{
  "model": "image flow-matching model",
  "train_examples": 195000,
  "image_size": 32,
  "horizontal_flip": true,
  "objective": "flow_matching",
  "cond_dim": 192,
  "logit_normal_time": false,
  "widths": [48, 96, 192, 192],
  "init": "xavier_uniform",
  "lr": 0.0036,
  "beta1": 0.9,
  "eps": 1e-08,
  "batch_size": 128
}
Rows from block 2 of a small image flow-matching model, named by matrix and row number. Rows with one number belong to one channel. Each number is 128 + 32 x the weight over its row's rms, rounded and kept within 0 to 255. All counts start at 0. After the name is the row's rms in percent of the matrix's.
After each channel's rows are labels from the 100 images, of 14976 (inputs lightly noised), where the channel reaches its highest value: "responds to" is what is common among them. Only what is clearly more common there than usual is listed. The data: procedural textures in two colours, tilted and lit. In brackets: how many of the 100.
# convs0: first 3x3 conv (model.enc.2.0.convs.0.weight, 192x192x3x3, each kernel summed), inputs 64-127
# convs1: second 3x3 conv (model.enc.2.0.convs.1.weight, 192x192x3x3, transposed, each kernel summed), outputs 64-127

convs0.20 093 [173 116 168  75  84 142 128 148 219 116 131 103 141 165 105 104 125 124 100 112 211 168  81 137 111 102 169 149 139 103 179 129 130 138 120 179 111 143 135 113 117 149 105 150 159  93 134  83 125 121 146 119 127 102 103  98 189 151  66 143 158 162 169 136]
convs1.20 073 [152 156 100 131 134 117 115 109  76 190 125 141 122 109 119 195 140 137 114 120  70  94  56  89 132  94 106 105  73  93 114 106 107 105 113  51 131  94 117 101  90 148 118  90 134 142 134 134 119 102 122 145 168 113 132  78 230 114 159 116 144 112 110 114]
responds to: purple (73); ground colour: purple (52)

convs0.35 100 [148 182 143 135 108 146 162 188 117 145 145 148 129 165 103 134 119  86 127 188 120 141 117 184 163 187  82 182 131 138 155 145 187 129 156 158 174 169 119 150 174 159 177 116 144 184 147 158 169 202 167 216 151 127 158 173 204 101 133 104 138 132 127 100]
convs1.35 087 [144 102  62  95 110 113 123 122 105 176 146 136  54 122 140 102 131 119 124  87 124 158  90 119 123 138 139 146  66 116 139  99 162 138 128 229 127 126  88 116 164  79 158 138  99 118 141  90  88 154  99  50 138 176 119  54 254 160  93 159 135 134 117 158]
responds to: brown (47); red (42); ground colour: brown (29); ground colour: red (27)

convs0.31 111 [ 98 121 155 133 114 142 131 112 131 125 139 142 160 115 135 104 127 173 121 156 117  86 135 128 123 172 106 160 101 126 140 156 197 123  83 189 164 102 140 127 113 130 153 111 106 127 132  66 148 135 136 132 148 134 132 134 141 149 120 115 124 164 116 125]
convs1.31 113 [129 136 154 146 124 128 109 110 138 110 159  97  76 148  99 134  76  93 139 105  59 126 149 140  97 114 156 127 135 116 142  96 131 114  84 165 137 131  95 111 148 105  84  69 166 113 126 111 139 183 147 127 136  96 198 146 135 164 118 172 111 170 152  40]
responds to: purple (65); grey (63); ground colour: purple (40); pattern colour: grey (38)

convs0.32 100 [104 153  52 111 100 122 187 126 132 150 140 114 164 113 145 149 134  73 141 136 147 102 134 169 116 135 169  92 106 113 143 157 111 147 168  61  74 126 145 145  93 168  95 140 145 124 165 111 153 126  99 134 132 164 114 121 138 106 144 120 148  65 123 172]
convs1.32 100 [146 155  95 105 112  95  70  91 141 142 159 127 116 135 131 147 146 146 135 103  70 141 118 142  99 112 101  58 130 120 170  97 139  99 132  62 114 118 118 102 149 120 125 169 100 144 114 119 125  22 144 115  52  74 121 159 188 145 128 147 135 121 177 134]
responds to: purple (66); teal (50); green (47); ground colour: purple (37)

convs0.158 096 [157 139  90 137  68 146 157  93 119  83 119  63 108 126 121  99 104  88 119 196 128  76 115 102 130 175  48 153 171 105  87 157 143 172 158  67 116 100 141 113 111 145 168 100 138 197 136 122 142 119 106  90 142 110 115 141 149 105 114 138 127  66 163 142]
convs1.158 094 [120 128 101 129  82 154  98 116 119 158 102 128  52 106 165 168  94 142 154 113 154 187  90 132 190 138 111 113 140  28  49 158 104 113 160 138 120  73 137 104 170 113 133 130 128 169 116 136  43 132 120 125 102 121 116 130 130  66  89  49 137  71  85  90]
responds to: orange (38)

convs0.54 087 [151 153 115  89  97 132 122 116 145 130 135 135 126  95 142 113 112 103 119 158 102  51 154 129 127 128 149 153  94 140 155 154  25 177 129 199  41 103 104 127 125 113 162 121 118 137 105 114 105 117  93 129 112 153 128 142 128 139 122 130  49 128 134 124]
convs1.54 124 [121 153 110 172 134 108 146 135 111 158 108 119 110 115 114 116  89 104 142 107 146 175 136 119 139 117 134 124 187 102  78 122  80 126 160  25 164 118  88 134 124 129  89 130 117 165 109 185 111 136 139 144 140 121 136 135 144 146 131 113 129 152 141 126]
responds to: white (58); grey (41); ground colour: white (38)

convs0.127 096 [162 103 237 166 163  90 145 216 129 137 187 118 139 167 124 185 169 216  96 108 147 141 126 142 123  80 121 165  91 107 105 140 143 121 104 135 178 141 149 117 149 112  88 120 132 106 120 117 138  58 131 144 162 149 133 130 140 128 157 117 137 233 157 128]
convs1.127 116 [147 198 168 175 157  92  68 150 136  77 107 113  52 173  92 146 117 141 176 153 122 127  44 121 110 111 149 161  89 134 148 141 146 105  97  81 137 136 125 144 135 153  76 102 119  43 132 130  91 166  99 137  91 147  92  92 188 119 134 132 130 152 120  97]
responds to: coarse scale (71); purple (39); blue (38); grey (38)

convs0.184 094 [108 169 105 160  66 149 148  81 162 152 148 164 112 112 120  99 125 124  94 154 174 164 134 140  92 125 133 187 142 144 145 145 189 169 125 131 171 111 170 127 120 172 147 155 162 175  92 120 152 157 136  65 146 138 144 180 178 117  99 145 162  82 124 140]
convs1.184 078 [116 152 169  95  91 130  96 125  79 126 107 121  65 156 149 150  83 115 110 118  46 120 160 139 178 103 152 118 117 126 112 111 169 134 114 143  88 128 104  65 153 127 131 109  72 113  80  94  69 115 100 162 117  95  97  65 246 133 157 116 123 128 136 122]
responds to: yellow (68); ground colour: yellow (50); orange (40)

convs0.16 092 [126 148 118  88  89 132 132 126 121 139  81  87 157 126 114  53 119 151 197 183 134 119  26 140 104 137 156 154  97 117 134 193 134 126 143 149 139  77 175 134 123 129 134 115 167 136 108 130 184 133  93  93 110 149 144  95 177 150  98 175 161 136 140 110]
convs1.16 088 [116 120  94 125 137 136 138 103   2 120 104 161  94 162 115 174 111  85  98 103 108  86   0 135 119 104 104  72 101  93 144  81  91 161 119  83 141 156  92 156 125  92 125 125 117 146 117  76 116  52 123 149 118 143 109 153 111 119  98  89 125 108  99 119]
responds to: blue (62); purple (49); ground colour: blue (43); pattern colour: purple (29)

convs0.180 138 [123 180 156 155 141 178 155 155  87 158 135 121 133 146 114 136 152 139 111 171 111 133  19 176 148 144 136 157 116 164 145 167 150 150 182 153 171 149 127 134 132 145 187 175 155 171  89 113 159 154 168 148 121 141 160  60 158 138 114 126 137 104 118 143]
convs1.180 117 [167 120  88 129 123 157  70 108  66 178 170 163  78 167 147 131 128 106 105 123 156 150 113 108 159 184 155 128 111  90 107 125 152 112 109 208 137 111 142 116 161 147 159 104 143 145 121  92  98 119 109 127 124 130  84  84 187 151  88 138 175 138 156 125]
responds to: orange (61); ground colour: orange (43)

convs0.2 095 [121  76  66 129 152 106  62 110 107 126 103 143 150 135 144  59 106 114 116 137 165  95 178 147  98 132 126 129  96 144 166 100 133 109  36 123 165 125 130 142 154 137 106 101 131 125  87  68 123 128 161 130 147 103 153  83 150 154 133 139 145 145 105 133]
convs1.2 086 [159 148 146 131  87 127 127 151  51 101 167 131  93 155  74 168 180 132 103 140  78 127 145  88 145  75 116 116 129 124 105 168 126  38 154 164 135 159 126  96  95 155 158 146 116 104 105 120 159  96  99 151 140 161  97 186 120 171  99 129 107 165 173 131]
responds to: red (76); black (64); pattern colour: red (38); ground colour: red (38)

convs0.167 077 [121 122 126 149 123 123 141 104  88 132 149  34 132 184 145 185  83 169 135 111  77 116 167 143 127 129 130 150  82 185 145 157 149 167 130 118 151 155 116 144  97 143 108 121 116  90 123 106 136 139 131 101 119 178 120  79 187 106 118 150 122 176  94 117]
convs1.167 081 [100 131 116 117 108 123 140 112  65  95 142 155 136 102  74 166 139 124 117 106 209 148 197 122 113  79 149 137 129  92 129 113  97 160 131  95 124  92 124  73  78 104 100 112 170 154 118 122 147 113  99 170 122  87  70  84 132  98 100  77 123 156 125 112]
responds to: red (47); teal (36); ground colour: red (27)

convs0.138 088 [136 135 129 115 130 102  96 160 223 158  90 171 136 169 101  96 147 131 138 147 191 114 205 117 137 112 170 146  62  86  67 129 120 166 113 176 114 140 136 140 151 118 144  92 143 111 122 173 118 139 122 178  72 138 127 172 144 122 112 122 126 126 135  80]
convs1.138 080 [126 139 149 173 184 118 126 138  64 125 128 101  96  72 140 197 123  96 139 126  83  99  68  89 171  70 133  73 138 155 202  97 160  64 111 118 114 147  84 114  96 165 103 123 132 113 117 124 120 146 137 108 111 173  94 157 226 116 139 161 120 118  93 104]
responds to: blue (43); purple (41)

convs0.33 124 [116 101 132 157 135 132 145 135 125 144 139 154 144 129 126 123 142 159 141 150 153  85 135 119 139 139 144 129 100 136 134 168 144 141  78 143 203  41  98 149 114 143 122 139 128 115 138  98 125 107 146 124 139 131 140 145 138 132 117 101  16 137 109 138]
convs1.33 136 [124 133 142 159 149 141 106 128 117 125 132 103 106 123 107 144  93 185 128 112  94  73 118 125 161 103 154 105 116  96  39  85  99 157  86 136 155  97 131 135 136 129  78  96 174  91  93 139 120 171 135 121 177 148 151 137 137 114 127 103 121 135 151  44]
responds to: purple (64); ground colour: purple (41)

convs0.112 094 [128 203 117 160 124 123 170 104 133 130 149  53 151 131 127 129  97 108 157 146 159 142 134 198  86 188 175 141 151 153 217 168 132 168 160 109 143 180 125  89 140 127 145 171 179 151 142 159 165 141 147 162 122 180 125 158 207  81 159 141 137 128 131 105]
convs1.112 074 [150  89 171  97  68  96 118 145 105 150 105 149  81 157 183 157 169 164 154 130 118 122  95 115 188 103 119 101  93  81  41 128 163 167 148 113 114 126 109  94  86  95  98 111  64 104 161 132  93  83 148 114  95  85 176  89 230 111 143  85  97 124 126 158]
responds to: blue (52); ground colour: blue (27); pattern colour: blue (25)

convs0.0 072 [154 153 168 160 193 128 172 166 124 137 186 171  90 170 115 165 123 160 113 100 137 145 165 100 171 157 121 145 142 181 151 150 161 150 133 150 161 146 105 144 100 163 135 167  84 102  94 141 140 154  84 152 163 125 141  55 152 135 171 116 119 203 126 121]
convs1.0 072 [128 137 108  89 100 132 100 150  45  61 120 101 162 133  94 115 118 104 115 125 106 179 133 127  98 111  75 113 151 118  63 128 122 129 109 136 117  86 118 101 109  90 134 112 117 138 135 143  91 122 135  88  98 143  81 159 140 138 114 119 118 129 105 119]
responds to: coarse scale (60); green (43); black (40)

convs0.169 097 [154 186 209 122 192 169 169 216 138 150 198 111 150  82 111 164  96 129 106 124  99 118 123 170 164 133 103 144 109 159 156 172 122 176 159 142 144 168 102 158 149 130 163 132 118 127 114 166 113 132 143 147 146 144 127 115 116 141 158 175 116 164 104 140]
convs1.169 087 [159  79  77 117 110 104  36 111  90 121  76 105 155 141 114 131 151 138 123 131 112 181  81  76 137 139 146 155 126 132  99  86 143  89 137 190 144 102 113 119 134 162  99 119 163 122 179  79 102 119 104  77 101  89 142 139 198 100  89  89 161  64 162 103]
responds to: orange (41); pattern colour: black (25)

convs0.84 124 [150 161 156 171 102 138 208 135 119 147 170 128 143 100 109 133  92 141 136 161 109 118  54 161 143 152 132 196 124 165 117 198 167 193 156 158 141 129 115 149 153 141 153 100 127 169 122 150 127 143 151 108 159 162 126 110 181  86 110 135 124 112 100 147]
convs1.84 089 [128 136 136 114 129 134  82 129  99 114  85 119  85 172 166 122 103  97 133 120  73 119 140 107 183 125 160  88  79  78 104 113 181  97 115 151 153 110  88 125 132 152  91 128  90 113  99  57 105 152 103 155  72  89 107  55 255 135 121 113 145 110 141 110]
responds to: white (78); teal (76); ground colour: white (44); pattern colour: teal (41)

convs0.75 093 [119 169  98 119  71 136 142  73 140 143 143  82 164 188 119 156 101 138 108 150  79  83 201 203  62 139 160 163  98 113 174 162 126 209 100 133 138 176 122  66 145 116 130 163 117 135  91  88 101 136 150 135 124 130  64 162 187 124 109 123 115 132  75 119]
convs1.75 081 [105  99 110 141 102 115  94 120  55 110  92 184  91  96 144 153 114  94 109  99 136 139 169  96 159 104 176 111 116  85  88  92 134 142  78  47 145 115 108 118 127 133 121 116 107 143 100 103  92 169 144 165 110 100  96 108 206 109 118  83 102 101 133  99]
responds to: purple (72); blue (49); ground colour: purple (47); pink (38)

convs0.91 112 [133 141 115  40  70 124 111  54 127 147 129 115 139  78 151 123 106 168 118  81  73 119 150 124  75 144  95 154  87 161 113 104 111 151 153 129 142 133 105 137 162 134 147 168 133 147 120 187 149 144 134 134 111 123 142 122 160 109 138 149 103 122 113 114]
convs1.91 124 [156  76 128  71  55 159 189 102 120 136 163 134 155 152 149 113 161  95 116 169 144 132 142 156 140  93 139 124  86 134 131 106  94  89 101 165 121 165  87  96 120 171  53 115 123  85 134 102 161 115 108 135 126 101 187 153 143 166 132 140 150 143  56 120]
responds to: black (75); brown (66); ground colour: black (38); pattern colour: black (37)

convs0.37 086 [154 167 142 111  83 118  44 115 172 158 117  89 178 158 124 153  92 115 163 123 153 151 102 208  28 172 109 128 162  62 218 147 136 126 100 129 127 168 169 125 156 148 113 145 114 138 130  85 152 194 160 146 128 102 143 130 186 133 143 193 118 145 165 109]
convs1.37 076 [103  66 128 112  77 132 183  93  68 114 165 119 114 109  77 112 135 155 105 100  58  91 129 100 119  58  88 168 104  94  96 131 130 113  88  99 162 152  99 112  97 147 166  97  94 127 113 112  91  76 104 132 140 136 114  27 146 111  94  79 117 160  50 116]
responds to: black (97); ground colour: black (68); brown (53); pattern colour: brown (35)

convs0.135 080 [122 105 110 113 139 108  90 103 129 139 144 118 116 130 111 140  63 118 144 121 122 132 138 162 112 224 192 192 188 139 123 123 109 115 112 105  81 167  64  39 110  97 102  91  97 103  69  94  88 129 128 125  98 120  73 124 138  94  88  96  44 160 102 104]
convs1.135 128 [122  87 134 123 143 138 124 122 126 126 166 138 134 123 100  93 104  85 116 110 163 216 145 115  92 102  64  20 158 172 132 112 109 116 160 109  72 110 123 132 152 152 171 111 133 150 149 172 123 103 151 141 144  86 141 105 110 152  82 124 146 112 120 139]
responds to: blue (58); white (54); pink (41); ground colour: white (33)

convs0.136 080 [146 141 119 123  80 116  93 135  91 129 155 133 107 171 119 170 113 104 195 176 157 153 101 184  82 172 146 177 172 100 164 176 130 157 136 173 147 130 169 130 137 122 126 112 187 138 122 153 127 161 162 171 103 119 131 186 203 118 114 127 152  89 115 123]
convs1.136 069 [ 97 124 184 125 105 130 137  90  57 121 124 119  85 109 116  99 104 147  87 101  76  85 104 124 163  92 102  95  28 127 108 139 130 142 112 105  98 115 107 142  69 150 151 134  53 100 112  81  95 146  63  99 166 169 107  54 204 140 123 127  96 152  97 124]
responds to: white (44); ground colour: white (27); spiral (25)

convs0.110 089 [117 154 208 189 208 125 148 205 129 145 152  85 113 164 104 190 179 207 135 143  79 142  95 157 210 142 146 159 129 161 128 122 144 193 153 123 151 153 134 128 131 112 144 104 108 105 158 200  93 117 124 159 123 180 132  99 129 110 135 103 132 190  82 112]
convs1.110 074 [201  81  91 156 146 128   7 116 101  93 137 112 115  83 157 114 127 123 112  94 147 142 149 108 118 126 131  82 135 102 136 140 154 117 100 136 155 123  94 106 139  68  86  91 144 145  82 124 108 147  97 117 142 121 122  99 148 102  74 105 120 101 102  88]
responds to: coarse scale (73); white (51); ground colour: white (26); pattern colour: white (25)

convs0.57 079 [101 101 137 174 115 145 160 134 132 191 168  77 126 107 164 149  87  80 193 160 135  66 144  97 115  63 183 157 231 154 158 115 146 146 138 183 104 133  56  86 143 108 137 114  90 131 128 177  97 128  97 102 138 114 152 131 106 103 130 124 124 149 114 121]
convs1.57 102 [124 139 124 116 132 150 136 156 126 140 110 154 143 142  96 149 119  47 128 151 117 116 104 172 181 110  40 144 140  81  94 193 134 176 155  33 127 120 146  92  99 193 123 115  83 177 170 141 114 123  99 132  81 139 107 122 137 150 141  97 137 138 162 160]
responds to: purple (54); blue (50); ground colour: purple (40); green (39)

convs0.30 092 [109 142 169 160 184 145 112 145 163 166 101 102 150 105 114 103 146 182 116 145 159 164  86 181 188 110  98 157 135 173 208 126 165 126 164 141 157  94 155 167 104 142 122 140 177 130 161 187 142 165 130 120 116 217 125  80 147  94 151 147 147  75 150  77]
convs1.30 077 [113 175 127 129  59 107 116 129 242 123 107 123 180  96 174 151 134 120 207 134  90 117  35 129 139 147 151 123 109 149  96 149 127 126 113 127 121 144 119 103 109  48  85 112  93 109 165  97 141 107 124 115 125  98 115  80 221 156 154 142 147 127  82 151]
responds to: black (37); ground colour: black (27)

convs0.141 084 [101  62 102 113 148 151 145 106 110 103 157  85 107  82 122 143 115 153  97 126 177 133 104 147 146 145 148 137 138 119 128 131 101 102  79 149 193  43 208  99 112 141 123 133 106 154  65 173 125  93 124 158 132 132 127 109 101 132  99 103 175  93 116 142]
convs1.141 120 [165 175 168 171  80  69 153  94 137 147 109 166  90 131 141 192  95 128 150 138 107 177 110 102 145 125 155 150 137 137  96 167 126 190 137 114 128   0 123 136 106 154 142  96 100 140 129 163 101 162 107 128 103 120 116 121 126 108 115 133 149 145 113 102]
responds to: orange (67); ground colour: orange (38); pattern colour: orange (29); cloudy (25)

convs0.152 118 [142 155 132 155  99 165 174 114 173 154 136 131 135 166  93 107 130 123 117 165 136 150 238 141 131 132  82 155 146 127 166 142 222 169 167 169 150 149 118 135 111 151 159 136 128 152 111  97 154 162 115 125 152 130 134 196 190 142 134 109 124 136 137 130]
convs1.152 083 [108 127 120  99  78 117 125 143  86 109 164 121 111 158 154 157 118 104  98 119 108 114 102 138 149  89 158 159 102 118 123 119 170 129 108 136 128  93  94  61 120  76 165  93 129 130  99  81 102 110 140 124  98 137  89 144 255 125 126  83 143  96 131 140]
responds to: white (81); ground colour: white (55); pattern colour: white (26)

convs0.151 096 [160 120  89 167 110 150  81  98  54  99 151 104 144  97 112 126  91 104 109 125 147 190 174 194  96 113 144 175 119 141 151 137 124 181 112 169 131 118 138 116 125 158 129 124 133 161  69  94 155 161 104 114 148 173 119 156 150 143 127 172 121  74 118 138]
convs1.151 085 [106 154 145 146  77 149 152 136  93 133  96 177  98 181 106 144 112 105 159 113  60  87 192 108 186 106 174 133 123 111  79  98 131 108 155  75 149 140 117  96 135 133 134 151  99 121  63 126 108 110  98 152 126 113 115 121 195 103 134 118 124 123 150 134]
responds to: brown (48); teal (40); grey (40); ground colour: teal (25)

convs0.67 087 [175 149 163 130 184 128 133 196 111 116 192  80 119 176  95 224 132 174  85  93  97  95 101 129 171 131 158 123 140 183  98 114 112 154 166  88 115 133 131  98 144 115  89 133 119 116 165 168  69  81 118 153 122  95 132  91 138 107 126 123 137 156 111 106]
convs1.67 130 [121 176 171 146 163  97   7 182 102  69  80 144 114 128  81 138 158 109 158 136 156 121 181  75 118 113 145 145 121 117 160 166 122 137 151 112 120 134 128  97 131 108 123 102  82 115 113 169 151 140 100 156 102 156  80 103 119  86 152  94 123 113 170 101]
responds to: red (48); cloudy (39); ground colour: red (26)

convs0.154 096 [145 159 163 111  97 144 166 132 108 144  91  96 161 135 139 105 115 126 138 191 174 148  69 209 115 124 117 158 125 119 164 175 179 187 146 164 159  87 134 154 125 106 147 133 121 101  99  83 167 131 117 190 131 201 162 141 170 210 108 192 122 118 138 135]
convs1.154 072 [172 140 187 153 123 112  96 139  94 119  94 107 139 219 112 182  80  72 101 119  45  98  89 125 148  70 175 124 107 123 122 113 155 104 109  68 100 110 104 134  99 142 105 136 111 121 145 135 127 119 115  93 104  98 133 112 255 115 100  72 113 127 105 145]
responds to: blue (39); teal (38); brown (37)

convs0.166 096 [118 178 109  75  93 152 146 164 184 154  97 129 155 117 132 125 104 117 161 168 189 159 200 138 164 115 152 193  68 121 142 133 183 199 125 180 161 109 120 151 151 118 189 140 131 165  99 126 137 139 176 117 120 131 138 152 154 168 122 114 147 109 119 107]
convs1.166 081 [152 120 176 116 153 112 145 158  88 126 153 130 109 154  92 155 100  99 119 123  73  94  44  96 131 103 154 139 122 149 176 111 135  73 117 180 160 133 127 148 100 110 151 103 125 123 103  90 118 159 130 156  96 153  76 138 255 113  91 133 128  98 151 139]
responds to: brown (63); ground colour: brown (41); purple (38); pattern colour: purple (25)

convs0.155 114 [123 130 125 123 127 143 114 178 102 169  63 146 196 132  89  64 146  95 119 156 183 132 223 194  82 131  96 130 159 120 153 144 129 145 157 159 146 146 138 138 108  90 163 166 132 172 107  80 112 179 135 168 130 144 188 236 139 181 107 169 133  96 135 124]
convs1.155 093 [134 134  76 128  81 169 117 114 100 104 143 154  91 150 117 188 130  85 101 115  77 140  90 123 127  89 134 172 104  97 116 111 127  70 136 177 132 133  93 124 142  86 131 113 140 122 130 136 108  84 158 116 121 126 150 114 222 123 146  89 113 171 139 115]
responds to: black (70); ground colour: black (46)

convs0.15 115 [ 65 125  85 123 112 115 117 118 114 147 108 147 151 133 172 117 135 100 152 146 119 108 123 142 111 113 146 131  92 145 193 134  93 139 132   0  84  76 169 120 132 129  85 133 130  91 115 114 105 134 141 112 117 124 117 134 142 119 141 108 156  83 112 153]
convs1.15 127 [119 142  96 121 141 122 143 125 129 104 139  91 146 136 128 142 110  94 141 105  98  87 172 129 161 137 107 145 152 135 139 113 126 110 117  44 155 175  94 101 123 139  96 176 125  90 134  98  99  39 143 136  70  81 132 156 125  46 148  34 141  79 136 142]
responds to: green (96); ground colour: green (54); grey (46); purple (44)

convs0.142 109 [145 122 115 147  67 175 147 104 151 135 147 110 137 118 136 112  78  92  94 193 172 187  57 139 140 150 145 165 149 117 169 131 159 150 166 163 134 106 139 136 114 168 158 110 183 195 155 134 168 165 182 147 153 156 134  57 192 148 129 128 162  55 125 103]
convs1.142 084 [159 163 120  56 132 133 110 145 125 232 146 165  63 136 163 134 137 133 162 117 101 105 128  99 138  93 121 146 101 132  89 108 123 138 146 155 143 103  95  89 130 152 134 123  78 153 129  91 144 148 111 123 153 133  77  93 247 132 130 133 123 131 137 147]
responds to: white (64); orange (50); ground colour: white (34); pattern colour: white (30)

convs0.99 089 [ 55 111 129 164 134 156 158 126 135 142 131 122  93 128 140 135 145  96 126 129 139   0 109 115 115 118 103 182 146 146  98 153 192  55 139 139  91 137 167 131 162 128 126 147 117 137 135 124 124 112 131 134 143 125 127  89 109 116 156 111 202 159 159 161]
convs1.99 142 [164 133 168 132 139 145  87 124 104 117 146  97 102  99 121 110 136 132 112  86 119   0 124 137  97 120 101 131  86  71 226 101  86 147 150 118 161  65 121 121 144 115 139 126 122 117 100 169 118 119  90 111 178 122 158 131 127 110 105 154 134 147 125 123]
responds to: purple (57); red (52); pink (51); ground colour: purple (32)

convs0.12 093 [143 108 125 118 146 125  92 126 119 106  91 126 106 118 126 119 113 123 145 121 135 137 133 176  91 187 188 144 155 115 121 128 125 127 133 143 134 231  54 115  22 107 134  62 115 133  84 130 136 120 101 110  61  87 122 137 126 112  86 119 150 138 107 123]
convs1.12 119 [164 161 130 107 124 121 141 150 104 155 153 141 151 128 128 122 117 199 104 103 135  96 118  86 158 102  90 107 139 116 105 138 190 157  99  92 117   4 120 148 192 104 145  71  99 161 155 122  88 131 168 121 139 132 145 123 169 114 145 100 158 131 128  83]
responds to: blue (92); teal (72); ground colour: blue (65); pattern colour: teal (42)

convs0.18 096 [120 148  52 157 188 164 166 196 153 139 129 131 141 137  99  51 129  61 134 179 180 146 112 103 216 158 138 140 152 131 103 143 160  93  66  60 173 133 140 147 105 169 126 151 134 127 115 157 160 132 137 227 161 100 133 130 120  94 167 145 131 121 144 116]
convs1.18 103 [164  94  95 129 132 127   0 160 120  77 141 103 115 119 121 149 137 133 130  97  64 157 138 137  91 128 145 127 128 144  12 122 125 152 116 151 153 138 118 116 162 124 103 143 141 104 162 144  61 117 130  50 110 175  95 112 143 115  76 152 106  99 192 111]
responds to: black (78); white (62); ground colour: black (50); ground colour: white (33)

convs0.140 099 [ 90 140 157 121 132 148 134 189 133  71  87 148  76  78 162 132 190 100 105  98 156 117 123 121 197 140 150 168 131  93 116  86 157 186 101 101 143  64 164 134 129 122 128 114  81 105 133 113  92 108 106 178  62 122 140 142 176  94 142  71 148 133  98  82]
convs1.140 131 [130 106 123 130 134 113 158 108  79 232 121 154 167 151 151 142 199 164 115 121 156 117 119 156 126  95 138 146 117  98 113 126 124 102 104 159 152 195 133 140 130 119  91 130 171  88 103  70 206 109 126  93 149  90 114 112  88 173 139 193 124 117 161 177]
responds to: white (58); cloudy (44); ground colour: white (31); pattern colour: white (27)

convs0.129 114 [134 141 144 130 106 156 195 138 153 148 142  79 135 138  71 100 122 106 102 139 108 158  94  87 117 141 151 192 120 172 132 135 193 206 159 152 178 127 156 169 138 125 181 108  72 183 122 109  74 126 165 116 150 144 211 118 187 108  75 119 168  78  73 141]
convs1.129 091 [156 132 138 104  92 125  97 120 137 102 102 133 124 146 103 137 113 135 138 128 120 121 105 151 131  57 169  92 141  96 136 106 119  87 115 154 116 119  83  82 104 119 122  99 135 124  99 110 104 137 109 143  88  77  84  78 255 113 135 124 108 161 146 102]
responds to: brown (63); ground colour: brown (39); orange (38); furry (25)

convs0.170 081 [177 135 202 151 174 105 150 164 138 175 206 128 127  98 147 140 108 169 128  79  85 117 133 133 101 104 118 133 112 108 142 175 107 184 169  98 104  80 165 171 133 125 114 118 143  79 134 138 125 142 120 141  95 146 145 110 142  99 155 157 146 129 105  94]
convs1.170 079 [115 152 146 107 121 112 168 129  78  79 104  84 149 139  76 168 106 142 131 155 117 110  95 127 154 108 127 111  85 106  71 138 135  64 133  68  99 142 126 122  76 128  71 141 112 122 107 114 137  88 131 147  81  92 120 100 198 128 140  58 116 156 122 117]
responds to: blue (61); purple (43); ground colour: blue (35); pattern colour: blue (26)

convs0.126 075 [216 180 118 120 109 129 138 151 160 133 135 116 100 132  89 108 101  80 138 140 176 143 181 137 112 153 139 201  67 146 163 128 170 195 151 184 180  92 146 133 132 141 161 139 133  88  95  81 113 117 145 123 106 168 170 136 222 113  62  98 135  56 169 125]
convs1.126 065 [131 146 153 133 104 149 158 131  77 121  75 138  88  96 118 148 136  95 112  97 103 109  66 145 157  91 141 107 127  66 145 100 160 106 108 128 116 121  84  81 139 121 146 118 136 150  91  98  98 156  84  90 130 131  57 113 255 137 113 132 103 135 114 104]
responds to: green (39)

convs0.10 092 [195 102 118 113 133 124 142 145 126 135 137  86 130 179 147 111 137 160  97 124 153 186 126 121 148 120  60 157 151 132 138  96   0  76 131 123 149 166  67 148  95 140 131 115 121 130 167 131 134 115 151 156 114 149 137 132 110 120 136 137  57 139 151 129]
convs1.10 151 [ 90 156 126 171 126 132 140 139 147 125 124 192 109 135 142 179  96 113 160 170 124 213  91 169 122 161 163 135 183 152 186 191 158 178 107  94 139 191 109 140  97 145 112 112  95 129 177 128 123 143 130 124 120 129 126  67 137 121 114 141 123 121 138 137]
responds to: coarse scale (66); green (55); teal (46); pattern colour: green (29)

convs0.70 101 [ 97 126 134  83 144 142 151 129  61 141  90 126 170 127 119 122 127  95 181 142 219 175 202 150  83 131 171 146 101 135 140 131 142 105 185 114 138  75 142 171 166 122 156 134 209 124 158 129 161 168 160 125 128 206 181 205 158 110 121 154 131 122 148 129]
convs1.70 075 [ 79 165 177  71  41 141 105 143 146  84 115 125 150 172 116 116 144 108 154 108   4  88  42 108 122  98 143 115 134  90 143 168 109 110 140 170 114 136 103  94  79  97 118 126  53 148 103 129 143 151  90 130 121  86 137 116 235 104 155  86 127 154 100 113]
responds to: black (45); rings (26); ground colour: black (25)

convs0.157 092 [153 166 185 107 156  94 154 194 116 147 128 151 118 182 107 189 152 136 159 196 179 150 183 107 170 164 187 147  70 108 161 121 157 161 159 137 165 105 144 157 160 171 122 142 190 108 141 129 140 137 142 166 116 149 182 130 193 123 125 107 145 153 164 113]
convs1.157 077 [134  78 109 100 139 127 137 116  69 174 165 113 130 172  85  96 158 138 178  65  76  97  43 113 105  98 117 109 145 135 123 144 160  97 102 134  85 102 126 169  34 105 118 100  87 111 121 120 114 139  67  75 124 110  78 121 217 149 103 144 111 134  88 108]
responds to: yellow (55); red (42); ground colour: red (31); ground colour: yellow (30)